config = dict(
    train_examples=195000,
    image_size=40,
    tokenizer='word',
    encoder_kernel_size=3,
    text_encoder_activation='reglu',
    text_encoder_fused_qkv=True,
    text_encoder_bias='none',
    init='kaiming_normal',
    residual_init='zero_last',
    eps=1e-08,
    ema_decay=0.99,
    max_steps=18900,
    epochs=24.8,
    lr_schedule='step',
)
Rows from block 3 of the text encoder, named by matrix and row number. Rows with one number belong to one attention dimension. Each number is 128 + 24 x the weight over its row's rms, rounded and kept within 0 to 255. All counts start at 0. Numbers have three digits each. After the name is the row's rms in percent of the matrix's.
# q: attention query, key and value (stacked) (text_encoder.blocks.3.attn.qkv.weight, 720x256, the q third), inputs 128-255
# k: attention query, key and value (stacked) (text_encoder.blocks.3.attn.qkv.weight, 720x256, the k third), inputs 128-255
q.72 110:095119145127132133130148166104139136151175109137094117104155149122123132115078147130116098107149143113114122113135145104106114108190163137094149078123096113093148126087139185115184103119147128107134130123147147129140150113114131096097157121150107133111137131115121089099104114138123139142124120140132143120119128119158125138131167082078111110160061107131143127107186169131112128104138
k.72 102:133083173092142129098160150111174103140166145131147112128132096155086143136105126128131117130147145112138149103128147123130145097157146168130154086118147128097134149114118149142154115104163138108133118129142153161115114174149124125089160087155100114100166165125131110122132129133142143110126138159117131095118106120157128164133173082117123105146093118127159143080145131106081148104169
q.73 096:118164103134100126161114092165095101130089159151127112169076120116115153127155154111141137137082121150141134142116136158149125147084147130172078170147157135177073147127119099149094163138102136140085129146122093126070096141143139153154114127102146110140113116125152118162167119122131105135143160106120086127134129137086161106165104115170122159114156128125098117163100117145161123157113
k.73 106:131170134157120131149111106125092136118084128102112137124094129125157096128152128102138167142117122138123098139117123118102093158083115117113101156135138159144096103129154116095116154106109094145101140092120098093124157096120089101155108189124159135124126109144127087149158138147096109156137124080120114182178136115116131080123116155138183152103149173166078119130141107147163161151116
q.74 107:105177151117161118148120084110121064131146160140124103152086144169147136089091154083128141121158153077092146089098106139105140173121141135134166115130117133101107136100153112155109137145074153136105135103131131140157119174122138166085110075156150072130079112114127096142124099100112145163140159169125091133124153093087133144141142132124157109095102138150156132089141135159108146128165
k.74 089:122103086096137149131109125087143105134102105119121112128146112123147088164087164109108131106169126091079133123133101155093149104122106138131152128136128102127122087092173149129138167132136148156150138090138156136146150156152120122111137121156178165097122107163078128164114153193118129162154158154094143115104143143103095106149133123101109092146065127080105144104132114076099168116191
q.75 089:119129150155112117121143154137109107147142137170159130180084126101128154117111152100150172149106103137145141079145132111129154156112133128105074124134120121127078139134125125136085137137101130134074124107093104095076112174131119132147094117131133097101125140097121079136151119113159147125105156110167097133127108150124168118184118156108189117105135139156169122129122146126099123143132
k.75 094:128140113196119138143095156097101160116119133116102118115070113152138151105128166133162132139151125156142089135134087134134096147129145123124093135146131117145098118079114157088126113087134114140151125109114145070124162097139131091109129120152164151129126109099154128169114146138121109164138153088115109140177115098169144095118122128121126126122133137134132141136129141129148104116154
q.76 114:155123108109170171119159150102146162123139121129115114095175132132128116151112109140107130114158147147108110112175162082102145136151126157105149091135108073121184132098117163113173093107164125141128126129129142150136157108131138094116148122126123156077170115137101106118084135171111155115079099152136136096105130119158133135104175150081134104178087091104156124085154148124099122092146
k.76 120:119091152116136134121170156149154131145174113138141143117186143122109151109123116157091094103131130121153148110135144129157135132155142096142146111110142111088195187138098120175151147133149140107143139131119162181143107141112148124101161071114114116140170132136134123112155121149149156104113114120173155106085108142145106164118152117153086096150104114099141113089159147113107171113134
q.77 104:085141193132141109150138083099137130159140140187120100126107115156131125067069175087097154141152149101099136139097114143102117175108137145136168125103091146098165158106133112120121138135109141139101115073150141117130118159095122148101126085169149110097094156130137076149110118104097105145162145134143113140132123116104129155132137102104106119089122156185153142102144123156121173130141
k.77 090:157126149063164138101097141093137119161122147097098084139138106113125123178111142123133135065192191150085157118144118143107145120156121151151156080151125100087110110121139111086160141117089163169136088105081124140125118114144117108110085133158130135130144080134100104136096157152139173167122144143106095094122124089147140126149144132120159105148089109097124101109136134086078142130177
q.78 112:169108085102122167121150182165147149113103107101132173115145137100108148157179109160132115115098119174152116158160137140115123111139111120108081138141157115118133109153116160113145116107190102129149151161122130140113154109126117122134112179112097185161161104123093182130115168139107119110104077097137144105157126131156149118116112124131134145146163120090102107152107098139156096145076
k.78 099:139137127187104098130140113169117142128088126137154158121106129115120125070135115123131150174092089132148134142115152117169063172115155068137122184128109140119130157186098117150112130161143090105119143159134119115110112125078112132150128103113126122153125143100156142103153110103116099105136107087147145122159116144121146130111115149143155147109167178137140111144151122165175125123072
q.79 102:144173149125127104122107132124099128152119126147149111139109167120142128113126172132141173169128109138156116107159147137145089137078145139089102129119165112119091150164146110121077144123111123101105120130105113081099126112114106130185096149131102135107136124092114119100167091088103110146099105083149145140127077123139140116175114177131181150132128150146159161076112133116118118116136
k.79 095:130118136140107130158132150109127154122115093105125146114134134084176143140136128146116149152135107141157085144156120119095106129114153095122098128120113130151120139116065179108161114095156090115114134146121123152103136141076141095152125145103124133131106133103143160145124156111131110112076095061149128146149111114154157109121140173100123149143117132146152125102136120122153090121107
q.80 088:164100087090162180130138152135153131113132139135100138099166153176107106174111077148107095100121137143105153133151150168079160111172089124096146125146177139134172105144112130106121121130119140128174178118151123159138121091113112126087132163150138152137139138169122150134113159163098178112124123137136173088108130135172091121099135158134144112173103105091115098139127122137113147145165
k.80 098:118124137130122109099197155136143120118157104115153120090148158141100100082112104149085102100128115113129180119137098118137121118121126114153127157102149129116177152153133107170103150155120163126169133160144117157155086139120149172108136089104129100136134129148130150118103138146136115079160084142187143108103145161126102166114142109140080134124141134112113154131162099139151146143107
q.81 082:132153148123139130150083077125128105148137116117163128142089121107128084084137168115138166164135139129108139140120097144159109154066145165187106130126125143142108126147148073107080100155101176122127104106109112141083118155120115184161109091142130113117097118084131123121150074116110102162118174135121121124129167144089144116168101145136158108136152154136169125118126082142119121113081
k.81 079:160087144115119162136102111110114095137097139138127147155122179102172097134157099118120116101132136141101102161164094136103141141099144092133100140169156123113116097138116119107138125131143152151123124114090118104146155113110132143139121162121171134165107054149117140144150190121126121119133150122104104138154138138130108103122141161130139141110153126128093084120153134103134144149083
q.82 107:139131115115093139102134161163108157106115133084154183140150120096116132161192133165127127113086104170145141133131119131158096075121135089119096134115165104127126101153072134126143143093186106121136129156107103131105145112121116118144126205096133167139157124116104166104129151133129108099138091103157138100150121131158143109150127137153129139152163133110116128146126122088150134124092
k.82 088:157160139164090091135130109135100159137141126140142175141111107126142154123133155091153131201127109133156128151149120133140077142120132128121125144130113156115104132164108163123108113157139098149111152077134152096095084110098127120141141152104093112134099142094159130154156106089123090136108095103126111120147121079120150129140132150144149168143161172185163098148121142134183100147105
q.83 091:139127086133131177123145146167135121101116122105122173136127148111131138162144101140111078143096126154113127194111133150115123102156135080152121166140116142109113124131082127105134103108169123155155146120157122187140140112119112120098122146095115167165111131110135193132141161126145114118141096107117108119132121157146118119110115103123118149153135138061090080184136116136139133133099
k.83 087:132154127149088128116152129184119124126083141110137162141121125108120131084151115133134111125094089121171128103121163112156132179118111093111141156096126162118149140197099113160111118149122113131097149150145092135104097123119112131131154116104106135145135160152123120105151110143081140100134117106152150140128125157121153114096088124198135138122161175155144121161120107143160137151118
q.84 099:165127111115143146129146198127131151098134095100108123115159165116108117160119122162129096131120142167128109118169150070119121084150136137120111102137116105126145126106112170096156086057180107123120131152123186146106149094113123076126160172106114132079154141110113136147119125140142136090092102140142173094112085074164140122122170139090120119164108103095146102142131166100152137085133
k.84 093:129089169123128136139160130148156147147167117165143145127160165143118192070140116122111082142150108133176122138113146112133154142141142097139137123129133136110159179156077138166165093151136137087154151148138163163111109126115125130120150107111110115126141130125163116076136113112121115091110085128151143100153109140113118150127154119104120117141139143148166132091150130144131142105087
q.85 092:115172118133117102148078084111120073151114133155147093165117119101147136134125131130137153137119111094136127120095096170146114162081139114147115140111149148148080115145141099140087140152106140154105101094114081122135087159158145166134090110129151083141076152116151117139126135085134117173181166130096099168170164133115131160167094130163128128108154148160131167141130105137136111159160
k.85 097:135161099111101148166071103105127118114096155118115111168116119142144101164128129120159164153100124133085105157134118151091148102096134118136103132141143146152122067139110124092129109155088144162124126102117125100141136117144089123162065142152166148154113109142125116151096161125093119132122163144089082156145127105115111104105122167108152127124145122140094097153124134139113118149092
q.86 076:123156136145107148130092117121139151106098165099134123135053143107111105115124173125160133162109143143134131130090139187121129149113092131162111153124152121131070103151138080150099164143118170162147140127095093101142103093156097165167142145131126143158136145129155156145137125136111102120146134111128135108127128164107156117135099109159155167138145136164128101164134110138135113159096
k.86 078:170124115131109141113099142165086084131115133116128166105140121095100094166154121162088135120112106120150102115122114143115109097095114101135091147160127113134089092143113110120103148125145121106104126140073131124127148093109124145152115149085116110165097075147129176127177151130100113089125085137118116163127117095113163113148095173133157150121145112117090079139128122103128098129130
q.87 093:116163133152129120137139094099101097139126138169163138159082149122136130103115184097156174155134120119128123105108104121149109169113165134129101146122101164143085155156109113122083149171088134141099100127123130108099109147093094128144119139133144111120093130101140095153142102096129143166166159095129099169128133127078139147150115126119137137095111128168129137112120140145150112156123
k.87 112:122163129121159148146094109091105121127126149099106114151092114126147105180122153121166141141131140134095079147155123118093123165084146150088148114143090110136073094097122141078141134094113119146123120096096129080110181118144124091138101155151143131119142117106100131181102153111114125150115164129081083138127119086164146111135118160103152113138108125138114117128098157122105085124151
q.88 100:107164152165092111131096109138126112159102135160155134149071106134123148112141146107119178138106121103162132126086103170155110150108156106163119144115076135162099122151138122160111152144092144117085106122132081113119113164119135142120125122133147091144064142103163127153149101102126129124193157118125092169127142137090154119154102135149124122085144146159100166124146097157146117152087
k.88 108:140183122134121145148076082108103114115102135098139111153091095122153131163157128095147162119120134126135096158137133142105162151099105142099114121149123120150090081140149109102093129108110149170097112100115094094103135135154103113135092165134154140117110136136100117162129121104094115147131167127100093143147124106157141090127113149121159128132125134150106121170101124120123094147144
q.89 089:174100073105168149120145172157159142101114103115116138119140144127111141151102106164144124107111133157130143109172143102151143116159097099087133121120168091181125118118119123143148139071180110115139173152120127128144145102131127124156115139105099129112161117122095149157109148129110158135095120124122136109103084105172142091130132160138144145160164117090121104116125153119112096119111
k.89 088:124102125161106068108162135142136116129087108161164095110144142130157140083147106151122120133100097136140176100134126106134155121152159092129120162071128177156144175125141147174131110130141090108142172164132179117152132128125122152110151115100162123102131143140178152086093153110130126104106087113170154144116146160085111135102137093134105145110161153154137167123148116169181159144101
q.90 110:114131151110166124156132113074157105142159145176113087125144121149124124093088115096102096114175181098082135141117131135096148152153128136130173084148111127096185138100142108139160122164130148121153127112153158184140133139139148129092152092149136131109118144178140118102099090177128149171150127139139119125112144115108089151122132114123123084151100104133156099093148140160096150110176
k.90 102:111097136059148147097156150121157096165167126129128121088190125135128153156121127178118098084153144102115172112130152130145135096168132130118171117119126127135159120107149106147135141129139142134129142114121134159164106145150134152105132101128136125116161103152118133130097128141140165151118136157155145101111112137152127150133124090147112144144120107062114140117139124097105167092146
q.91 095:117137160130141090157120080122121124142140143170112092160099126139147119091110146078145141139145153085121132129089133149153130198090123139142133122110120171131136157114139108119087137155081154122128117102137103139109128148120117139118093100138178099115101104146162077146139113090141128150150197139141096160138181105086134148138121134133137095115111117141162146100144131164128164157157
k.91 083:128137084060129158122093103086106103120144133111123132136127143127166086162119099100134115126108170153076128134149102161125178102126134129144105096182156119125139086108155103099117100112124109148105139129079124105136126119132127128156108099162147133121127083171105157130099170177093176137097159128126129147099124161149126075144124111153105107111133082065084092103150148103125109130151
q.92 102:111130125136110109127132107155109116093101161119149121146093115111101123131161110120147166125092114138141158148103128161168122119099127101166111173127132142139100099137131104164099135143119148137116152149102095087152111147131128166163100137099119102178092139094123153170155122064139105120152110116114095158150135127101142089159109152178136121112192143113078136187080111142173106146067
k.92 103:123152104160108108112114094151092128111070133121109149146067142104147133115141130130122173154125128123144099108129127132114101175093117126110091181154110158153092111134149104138128132144113115142104130113124099097147124113132101122144094157114150139148092135127134124141159128122136114147146131094135101141152120131118150130143091154122166165087158159189092134187118126119166078133125
q.93 100:095137135127138086151113091123129102167113156145132089154102124152166120111097134098130171117137125078113135080139099130164137169092122136133113124085119140138134145151153090136107152142082134099071107109114133102122094173132140151118102074155134090100117146101137095146138105106129145146143142139102094127118145128076115164156122156118136118092089115198138144110126141138102162128148
k.93 096:095102124116171139137114102099144090119117121137102117151122098109119103166096147108116155101133128118089111119126092171120117096148121160135145133145119121153114084092153152081126156122151150154156124097112131112153163147162133117135090165155173152135113100110111146155112171141112134151116163134099123145111166100137083120099127120112113115127121100113106129120111120118085118111160
q.94 106:113172132149106117153108108134106107120112148113157119166102102120130123119149146128156165169099117127162140127093145138159128148086130137141099178109148164165100111164130099137091139160098152126108119129105103112105093141159122167154092134115142093163110147137133168157141111081147104133143151105117118149141122157096131107156083163172135165105154116155109139149098114154130117146092
k.94 109:128170091140118158160065102127083125096083109133096154148080156115161120144137123131139161132091105133121103152136129130103112150098140093103109156150161137154101083136136112100111145109107103154105139098108100104119148096105110134163088156136172128133111114141129125157126172118128119160127123092105086169115145121117130105119096173133143159116150145164094115141094137116131084171119
q.95 102:174111127120143133116156140126139157124117112099109121088168129144124126106147139126125126116154136137127102126169120089108108103165123161086148091131127098110173121111085163096173121093178116133142100126124137126146160085137149077133142150152117138088164146127135102073126146142121124114082092151141137133140095094198108152121173126086116137163113123112151109120165139128127153117116
k.95 100:130139157105136132136128155129146165161183107147149104125137118103107116123101127139099116133166107152149140120133122096128117113158136131144133080106104098124160157140101168122132097112141133093129114137118120156097121141129152099127176125118103101113126131091129128107095096085137109127083123128138160107117120117133124170149169110143109136183111115093196151135138133116130140071115
q.96 076:122082146116102107146162079155151116158136169117100159123148120149119085142104106104136090112115110091091118100170114077161142155092161133119128110126108139120167122148116126149158132137100145095135146109136127124128113140118136146088150148164165096142134089139147160115127117131151104120150120156135144116132169124101077153150099121103104108125099137135150122133157158129093123129135
k.96 084:121069132112156145136129122098150119158197110106144096145119094159122126118132113120157100133173130121102177143120118099130143100102079176157184105102132105132165137137099137148161085169176183112136124125175133135126157122150119143132186116160125158121119118133106099116091115146128141109120164146095119072110152127136114146139141116123146114129070149105128137102146162103106107093143
q.97 099:118095096133153138135103132117154139097126133126113128089162111114137121106111138099073079141125149143081098159146155159115074156169169123132122138101105119096144126128108141101150094127166125091110125136137117165139138096103109092138151129149162139137162132154166122129100164141108097105107117128155115130111096128159122121101140151115148078168113142139151113096182093123150186135125
k.97 093:098116137120091094149097088130079086144085149120131139164106124141157089131116100093119143100120140102092161118093096178149129165099142111160111172130125174086077079160140106102098118118099155169128142133100085118130112169134144172108103129114117118191100120127139123141105137099131148161175140161139086149124150134091138113141133114157107143122122118143063110140118089129118160131119
q.98 080:135105136099171114147126141152102163146141089102115115116160102119101107124151085158143148112168185132130131111124142117142155155117102158109122072122158148128131129073091139068176086117127090122156130181129132147131153133115105094095144116148092193132127099109138129149098160154110163150114132153109139116122112105147126122128160123126144103112099084130135174095094145144089099090132
k.98 081:120131154155090115159126105124131138133138108110148121154135086152108102105159125102118129127125116080129138085103105142148116159135123103141109095094138168164112131139115115133109125128073105137148157116122107152125092173110109113109126077124101098151132144100136116137115134091081136113164154142082149131146135157102147138105103144119102147151162147151156146136123124154103126147114
q.99 105:129170110104120126094118123123127084125137164150165111164118134112156144126151159121151161166109120102119162144111124124111164135095078101128111153132141128131122155179152089198077121140089183165122128098125096118135073135160176160112096161134128133093101124131106128139164103151144122146155163139129112106148148166107148152155099115138143124098151164123138145146086110129110096139143
k.99 106:165113120152162138122176129126149167140143107122142111106139145110147135151098153143148129159181139147143091141146128118090107137128152142127150123131116071126140109121114165121161100090137134117151078110138134129104144124146135087113178136109177172114157092132124112135126143142146109124092106096127142097139106117167143128145161146104143110141101082112155118082162161102138106098103
q.100 116:128120105125131146128080120130106121078096101130128154126114120127152138191123110139133155135130140152125135130107112102128151117090101119119134119132124108150089103107179119146093125143119117202095124135126108112113161152106144140141119139113166117119072120110100137180132137122132136168097134097124101127089135132119151116108087181175132118133170084109129143174081151140158104119126
k.100 118:161175119136143168146091146127108126063119104122138143123129151076138086139130152133094136126113112177145099146149150165126117132134139127134092162122170103159123120155113129076103133100169114153144144128092082127120107080112120112176094127111109128151113162151128153129119156100091114121084122112149161123146089103158155089126106134135176149143127127129122120115099143110104129127100
q.101 080:111106141127102103139124115118164136155103121101158183121120131139160115125113098120122127096149110131108136144127081064150142109061131111136106100095134159157105124094126133106143093149127100098140145144136136135094158184127084082107124094136140135107118081112147152110137146131106133117127137142121119136135117109119105131084127141121077133071171156119146149122184146146105120136121
k.101 083:100097147108109133103199108105169102152146098106172097121140125144094153109086101128120070118140156123111177152132120130138138114148115150144155103090105148143155178103129115170151118153138133099065154125146121126151151165103138115128165091156121147118129098136146095119126137168125143135135130135147147142108139161117120134087100121135128128128110178084153126136158165140132120101125
q.102 095:145111121161085119123140084129129119122125127164134160182119146170129137123104108105148181129104129100112155132125086081145137126086139120119120150173142156169108142129128110146126125134076147123155144149149181093088106192141154139098130136164134117145135116131131123103135131117146146116151137123110101132126156161070111153142099124120086134072125130139104149127137142141109105171129
k.102 093:132089138081144152135168155083177138136134104124134088132179128113142161121120127158132065122175101114129157147169134144130143100118103170109174094111124088152173127102126139128146106119158125102154132105149141150133149155125096091104170105144133176106156127144097133110073139156140151147088159124119161091115130143159113129089146128125169121133129113141156152123163138124121116114140
q.103 078:092146143069157123120115189131064137145167120136134134115092112150127154135168138119153134117144114116176104120112125132128134138118122139110084130166101106128119143120126119097134091146143137164130143119106117099153088137136153149116105108130088125125109128100129141138120086152120139172101153131080116131121096108134108142122159121101118147123092118122130135132046136130110058107123
k.103 073:160134143167114109106119150134105170109114135131123135100109178102097114109140131141112128112154139096154107110164110130105099131139153148125094108111148155144100116127098114113104106107134069125124137124137153122149124101147127118148125117090133153094113133112116127093125120127091113150111118105133115154172122132125124085096132132083175156136141117184196136114138119143136140143114
q.104 099:106159126126126157138087131164103112100111115125115113132098117085171132143126156141117149146129124155102147112129136121110149114133107100122129157115107091151116141158165123098096128147133179186099163124122124135118144131107188130163103154117120120120113138104085131158119107154130124172132132096134125080129141144090142108116118161122136102133151145142120132192082111104148101132112
k.104 106:148154109128128153150109126144104151125108108149139151151124161100168077128140147139111154158117114155140101143168125140111103164122160125122108168130175103147093108189109148075110128086152124177123128130085080102154134107125123098144101183094132101147102136147117128142137146109110090140108087111148143109132099116160144096150151154093131145140130110128101120110111150106123124133078
q.105 102:153151127151128152100125134113137093113159159163129084109162148110151082081084128102103102169132118115119135159100140167119098121185106129152172158156094117101157135152111130127134145121140145107097118110141135124162094088105158163151113132109132110135150140153132123128162128148153075121138108146159110138135114133127115134133149098105143117169125130137112081115144105120105181131179
k.105 102:132089104135149122129103103081090103132101149145092117177111151126114100146102159103147147135130169128103117120102128126118129162145174112162142140141140113128103079118139149125129138138092154155145090095114127142124155170151154099106139166134132125114116128141123103138126132122161115132161157112103070130125157114147122142181138114110125115118093047134098126118132142124120116130157
q.106 097:164099132141118091133156106137173116125107165122123115115154141147099113108137109131139105103140119089122119146110115135170111149139162096142139129107135160122154130080099141146151103100108102062154124159156150151135108161143094133116120108136129120163149165133147127104139141084139137077143136141129123160113133122137088157144133080140100136113144144112118098099192148145145170136151
k.106 098:138107157096145137119160077103175114177149127095116098128121114147099173157123094105164053095151137087091163125113134137139166116117098149135166054089143108113161099113159092121179140152107149104130142119170143139146148162128133118116171087154143151129131108152106125146098159150105163163142166149126135113112145142118102155132122117145119122112100135142121135118158120142114121140160
q.107 115:152081156136132102122164122138125127165146130145129166126160121165110098123142118110133105102133124094120130147112119116181111137152163113116102120130147151134143151128079190145168097118125125077185148135154149145152112139138092107116177092153113122155169128126177123073117144109117147070147127138140131137133139123123098151134136096114095151118116147118124147077161128131119135143113
k.107 128:113102130101141107117166135115175115166158137112128123121130106159103149118124100122145064103118150075107167132122114110167152102120103142119149058125092147112139152092135126160155120170113115089136161130184153152115108170129126149115143073161146146116130130135145125121097104154142176137157179152105109133108138165114099173091128118154112090112119136100141117124147135143121127128171
q.108 084:109095126118095090123119089096167102157121097095108157135136119178127109126109135101157145121140118107109121164112089100155162101117145114154111097118154148168138103131135149120134098135101136109151123132141132154117110167119135111112175135156152169117119064146171133107124173111135115098116112149097136103131145122133093131109121163119127151079145155146164163118178142179103128160131
k.108 089:110098154089127118139175141101175122144156115109127114125112119141151146121119090146136090111158136113098163162105123129119145096153101144155166110083131103134138128106137145111145102181091155115147135137156133151120145142122151132127163096147110120103122110143152096120081117152125141117091133122123160109086131176100122144110160103133134095098114138105163085143150125134138131105189
q.109 096:143129132125092126096154123122136103144161179135131135115157149127131113086107149101118095140098083117119149147144140167131124113146115129132169109139116134113180143140121112146127140116129127115127129111110092133116091098130147149128138127116143142143190116170138141088159116132117110094140110150146141126152144164116115168155130078118145132126147169125125080099148088116102165144108
k.109 091:118086124134133129121176104076139076140150139169121131137123139155139165158117135137137146157119123142100145105115123087100125116133132130149168110142103120129133151085133147149163099134115162135112110127178165125112161125119154087110165111143162113098126114102104118102127097155196153134136129141120102099099164128099115154155115135072136078113118079130131124123152163135197103104143
q.110 075:174145085141104161128089145121145098108135124109154103117149117137131095116122128108110101153118097127109152153155159150093118111128095155155158128142145086134149153125111114129107149152160138131134149106098065131171104088145104165161082106099161140115157116166120145144124130141122104140099084126165146110163171133122127127109133110096143119157157160151132134098175098097117168118122
k.110 075:145113150117128125159130143137124109171093140159101145116087148122175092127160128110168148162125108166153076158128119106097124155101137148165126172175141092119187106149161135134122111132133153109117092102144104082079157124130165120097125194116148105113106110106165107149142128151154104145151111111121122135121113115122122124140124119152147123099121135174117112166151147117143110121095
q.111 098:154126163139083102112160164143110098163180201139123122138144145127135125104126152108130084165097112110111136132121151135117101150133157102139135155163125144094141155161095145182125143105108131084136121130123115134135087116148147122106163115135096122164159117117125132081152070138162091098146131137153119098165130145109110184165156071116112102110142123130137118111125088112130160131133
k.111 093:137083134144165153140183130109167132136169150124088105139135155146118153140083134135142116150154140131102129143122108113122106103165082140155187086122100120120170144063158144162137143120130142085089106105170148123104158152165149101090139114138142111081152088132138122108147103112192144111122116123136104126126143137112098182140146103104116092134076136131158157121121168137110119113143
q.112 087:126132168132092108128158130109143106146161192152128127144169151134117102100102153102119128148100146124136160133120126152159122140145171107138099161159152162088122137121115109176120136124121139092114137132114172160158071116123159134109130120121092102125153138117165149092146121097148110094161129149132119130130154156100100175149107077132116122125124144119104127127161110104079128162173
k.112 082:140103116123164116128194123121185120166174110145093109124139148128122188132132127139155060112139135151125166121144083125141146099130117128139173109119125087125151139077117146156161130130166131109094097134154141130102158151141128105109153107137162152049154077114113118129152105145159134114115093125104119092111148133141094156126140111113123108120097113133133141112137152127125116123131
q.113 096:110119159110113099085189139152102092178155144167147145132130152128123119138154157157129120171081140106135143134105152118107131116124146116149137136141123135067118168155119130181116126152125173115114127129121119129167116154137186136078147118119085120131153115114119115097153058136130115115135122136136108143156138140124118163157163076091137108121106098116135096123106132120116144125144
k.113 087:158121153180175121123176137137170111135180123136119113142130146116125153164097168131138130139138111108131130113115087084150128120183150118104187160122121109120129149132146131122156086113125153091139126109133186180159103133166122110107153127096114127088142135109119100136144118095154131112100095147127127097102147107132124158143185096053145092161122083128155135088129171120114118103153
q.114 095:152106174116105098088153125122112132176141157159111134147128100153104136147136125098117114151106159096143125122116170130110099130124151099136150139134117149058121163130111123178161121138111117103133095149119140112129098142129165114078143130139112118165148115103140137065156076132156143113172135152116067146152138133113106146181136065129123115110114118130104122106126134118117125117121
k.114 094:143115115137180136103143118126163108129152153147123120128187113111111146095086131138141093130177180117148137120138099127133156127168136107152174098145088108097119122094127134127124100154142131070150118128137160187133120138146124124104150088138132131075170147115133132100115110087139142116124124191112113091129136125139106153137163079107148072146105125125151156113157158150134142128138
q.115 094:154104131099180127148161125124118136137158144142115144107163125145112121109093134107131077125153118122131105148154127128104099158188159148130160092117133134088135087099090202116201101119148100095142112122134126185157151118112132092122175112145141142142178109104152102095095139115131127104109118156130148112111108141130083122107149115103113085132103121129147085100160125134146158111112
k.115 105:097128130112101101123117123127116096112150129147118141166123114145103132114113109100117124080096143087097131123067137151154154123156134096160138115123129149131079135112118108148108103170099174129131129149123138137124106194165122162114123088148095077157089187101136132106120125093118163128167166190111091157123184147069115141135122113145063140090167135111121134144131125154100118156145
q.116 101:107145105159101143140066100128108141125118111096122126137094135111138126153163118145138163154122106149115136114148126108133144143074083131107098132136123104182114103138147090122099146131118108177122144135128126116118122158125117146147096151139150151114086117144110131171121128145131125157104152112145145154153109116131126125113069160142124149112132159155119205174091121114140084131132
k.116 106:136157114153117144144106156155105163147104093115122124103085136094178128121139139161155147164118087144183101159147157127090083138137098143108117151127121123156153118131124132101159150114178080135096147150127127115130154090092136108145106140094138134132113118161150144145138129157135106146104080113142156108123107102163130091103122187100172168134122125150147123155128139110180125152089
q.117 091:120150097145120145171104102137114151121100063072131146133108119135124157144137113144152150080134130096112117127159111125146155099104106140100123106129123141175108117116137127099092139106113101150165135135164116124094160161141114120156118120174138151125099084143113120171132180133102152158107144120110149129133135112088144115090128181157104155133166126120120161146130149128145114139147
k.117 083:105155139131093131123121132144129127113142086130166148119104127133166148101148080145091095124113090127147140139132130146123114107084068165120098118095172169150156126143116103130124131121149072161124158174136115137157107119092108104148133087129123138127126109152162148128121118170095141155126134104137147125149121163129136116082107140165139167112146158129160114132137114129104126124140
q.118 099:109166100161122137156067094101128136078110118129135115150106143127157134125137151108151182142133117108138127146135125109110112117084121133133127143130138090177113115112155085135088136152111139165102142130130082118121116119078124145172076128118159148130107119129129132175107130113111116167116125118147127117126141108110125090144095178127109161150153168153140158175112141133161132140117
k.118 093:137124120120139148157087123129062160141113084146122120113116123111175120126129114124104154140149109159155099162167153113113102150109127156122094148169107097141149114140114134124154146123141090176137152122119108100138169091104113100143123180116107135138122132161117179122105143139128104124103123099148154121144080113144146100129122181127109162134102132145110103110133128116159131125105
q.119 085:140154119124150154155111150153112151111164118118116114125105114096189138140123168148116140174111136162143110126117156142095119090141107150116142156103113068119082137116156149099126167096182097177105128152108126148103159089107148131117126143106130139116140108107106140123094123122106116144125133126107150118112101113162154084145161161094119144146109095146119106152090155151142116123126
k.119 092:128159135147100125152083146144095151072122173133130150130077136109135082134130153112090151151094110148155099104135096122120119159120111105137098158129131182129089132182074134107080144107140132153130133149082113123143079116121110129129086148124089081161100151119150126114122087102109137118153105137141125124153148098113152112152091142133097148147163140140120122164114096118141114147092
q.120 093:140178123174110129112144141131163101094096175152122122121126113125153112085126163099111139138099102121138142138147129158119107148134127114138136195160119127124133162118173087188066171125097163121114106075132138124151097146159152161125104174082152093134133189131130121149197076143145094135137109128135103092149136149134120138156124129141156138134142160169090128155155090112148177159103
k.120 094:131124092136146161114122115112135114128119136134133120120137157109131155170117153132105162168158111143125091177149147118095153146151125143098127101178116104098135128116149145106156185100146144149129130118147127124113173078138134098111132151098148196095127100159098117137129136150146136117096093080141123119101113103155129125174128139100170132125112138118119123106161127116105137146113
q.121 099:111134142117111100135112107131157150164092105142161142123108105144117134148139094133152154095154098116111148094155087091159146139063149135095084120133112165158097123102122160142097114129104077141150141150167146119100143165154075115125096129175134124116139105134135124121126164125091175125126127156102142124100106118086122149097100156126088139099147144126149173139098152157131090137110
k.121 094:099110129107103133112133131140152140161149122111159117058110116130120185111134100142115098110154111125149175165148118135151117072156083155128144088115107120148182162121122121175175113143143126100108157143164139148141133127105131134146130097121135124111125123147143127153098131155101131124102124117125164141129103143129104129069153126146151120131116164130179135104148130169121149122111
q.122 103:127105147126146112102200136121135125129149184185109143105143119115127137107128138122104074136129126125145124147119155144140119157179161144136140145124133115079144163104098156160138133131150141079106103149113155146145116090128163115117167121116130110126176140121127129098139091116144134101136094153117107135130117131138106159143155088125150098140116100126109064094151133143108161128153
k.122 109:118096130103169100119149106103138086126139174123108116176147125137103157172115146109139120101131165086106134101094122159166143153150165095152149121157103132103114133119122124142100127143095165108145109130121167151127104165163133121109133091151130107136137152096114112114130132108127141146167159181110093130103149126103097162166146095152113106131131093115113146104129133134107132120153
q.123 085:121140103174101129109120096128133082162102163121117139159108112132104135143149108139153167118085129080125110141124107076148143136084125129130094149138107124147123149135135102154065154104087122146166108107134136068104083178161127153136116129116141101124120114162112127116131114125159126121151141091100117133150154141079113137138074119149105150098109175102125146128131132126121117126132
k.123 087:174142110124127137107158148104170134159153097124138109101140109115128154120125171175166102156168113152116169151142156152117120091158087152127140107108116093119183117117136137123165135122160108101114148118153141159128150121094147068153174149151106152101167108159100138168116167156132138116093103084147168118132104120151109138130132141115181127151116128183147141106178150101124140127128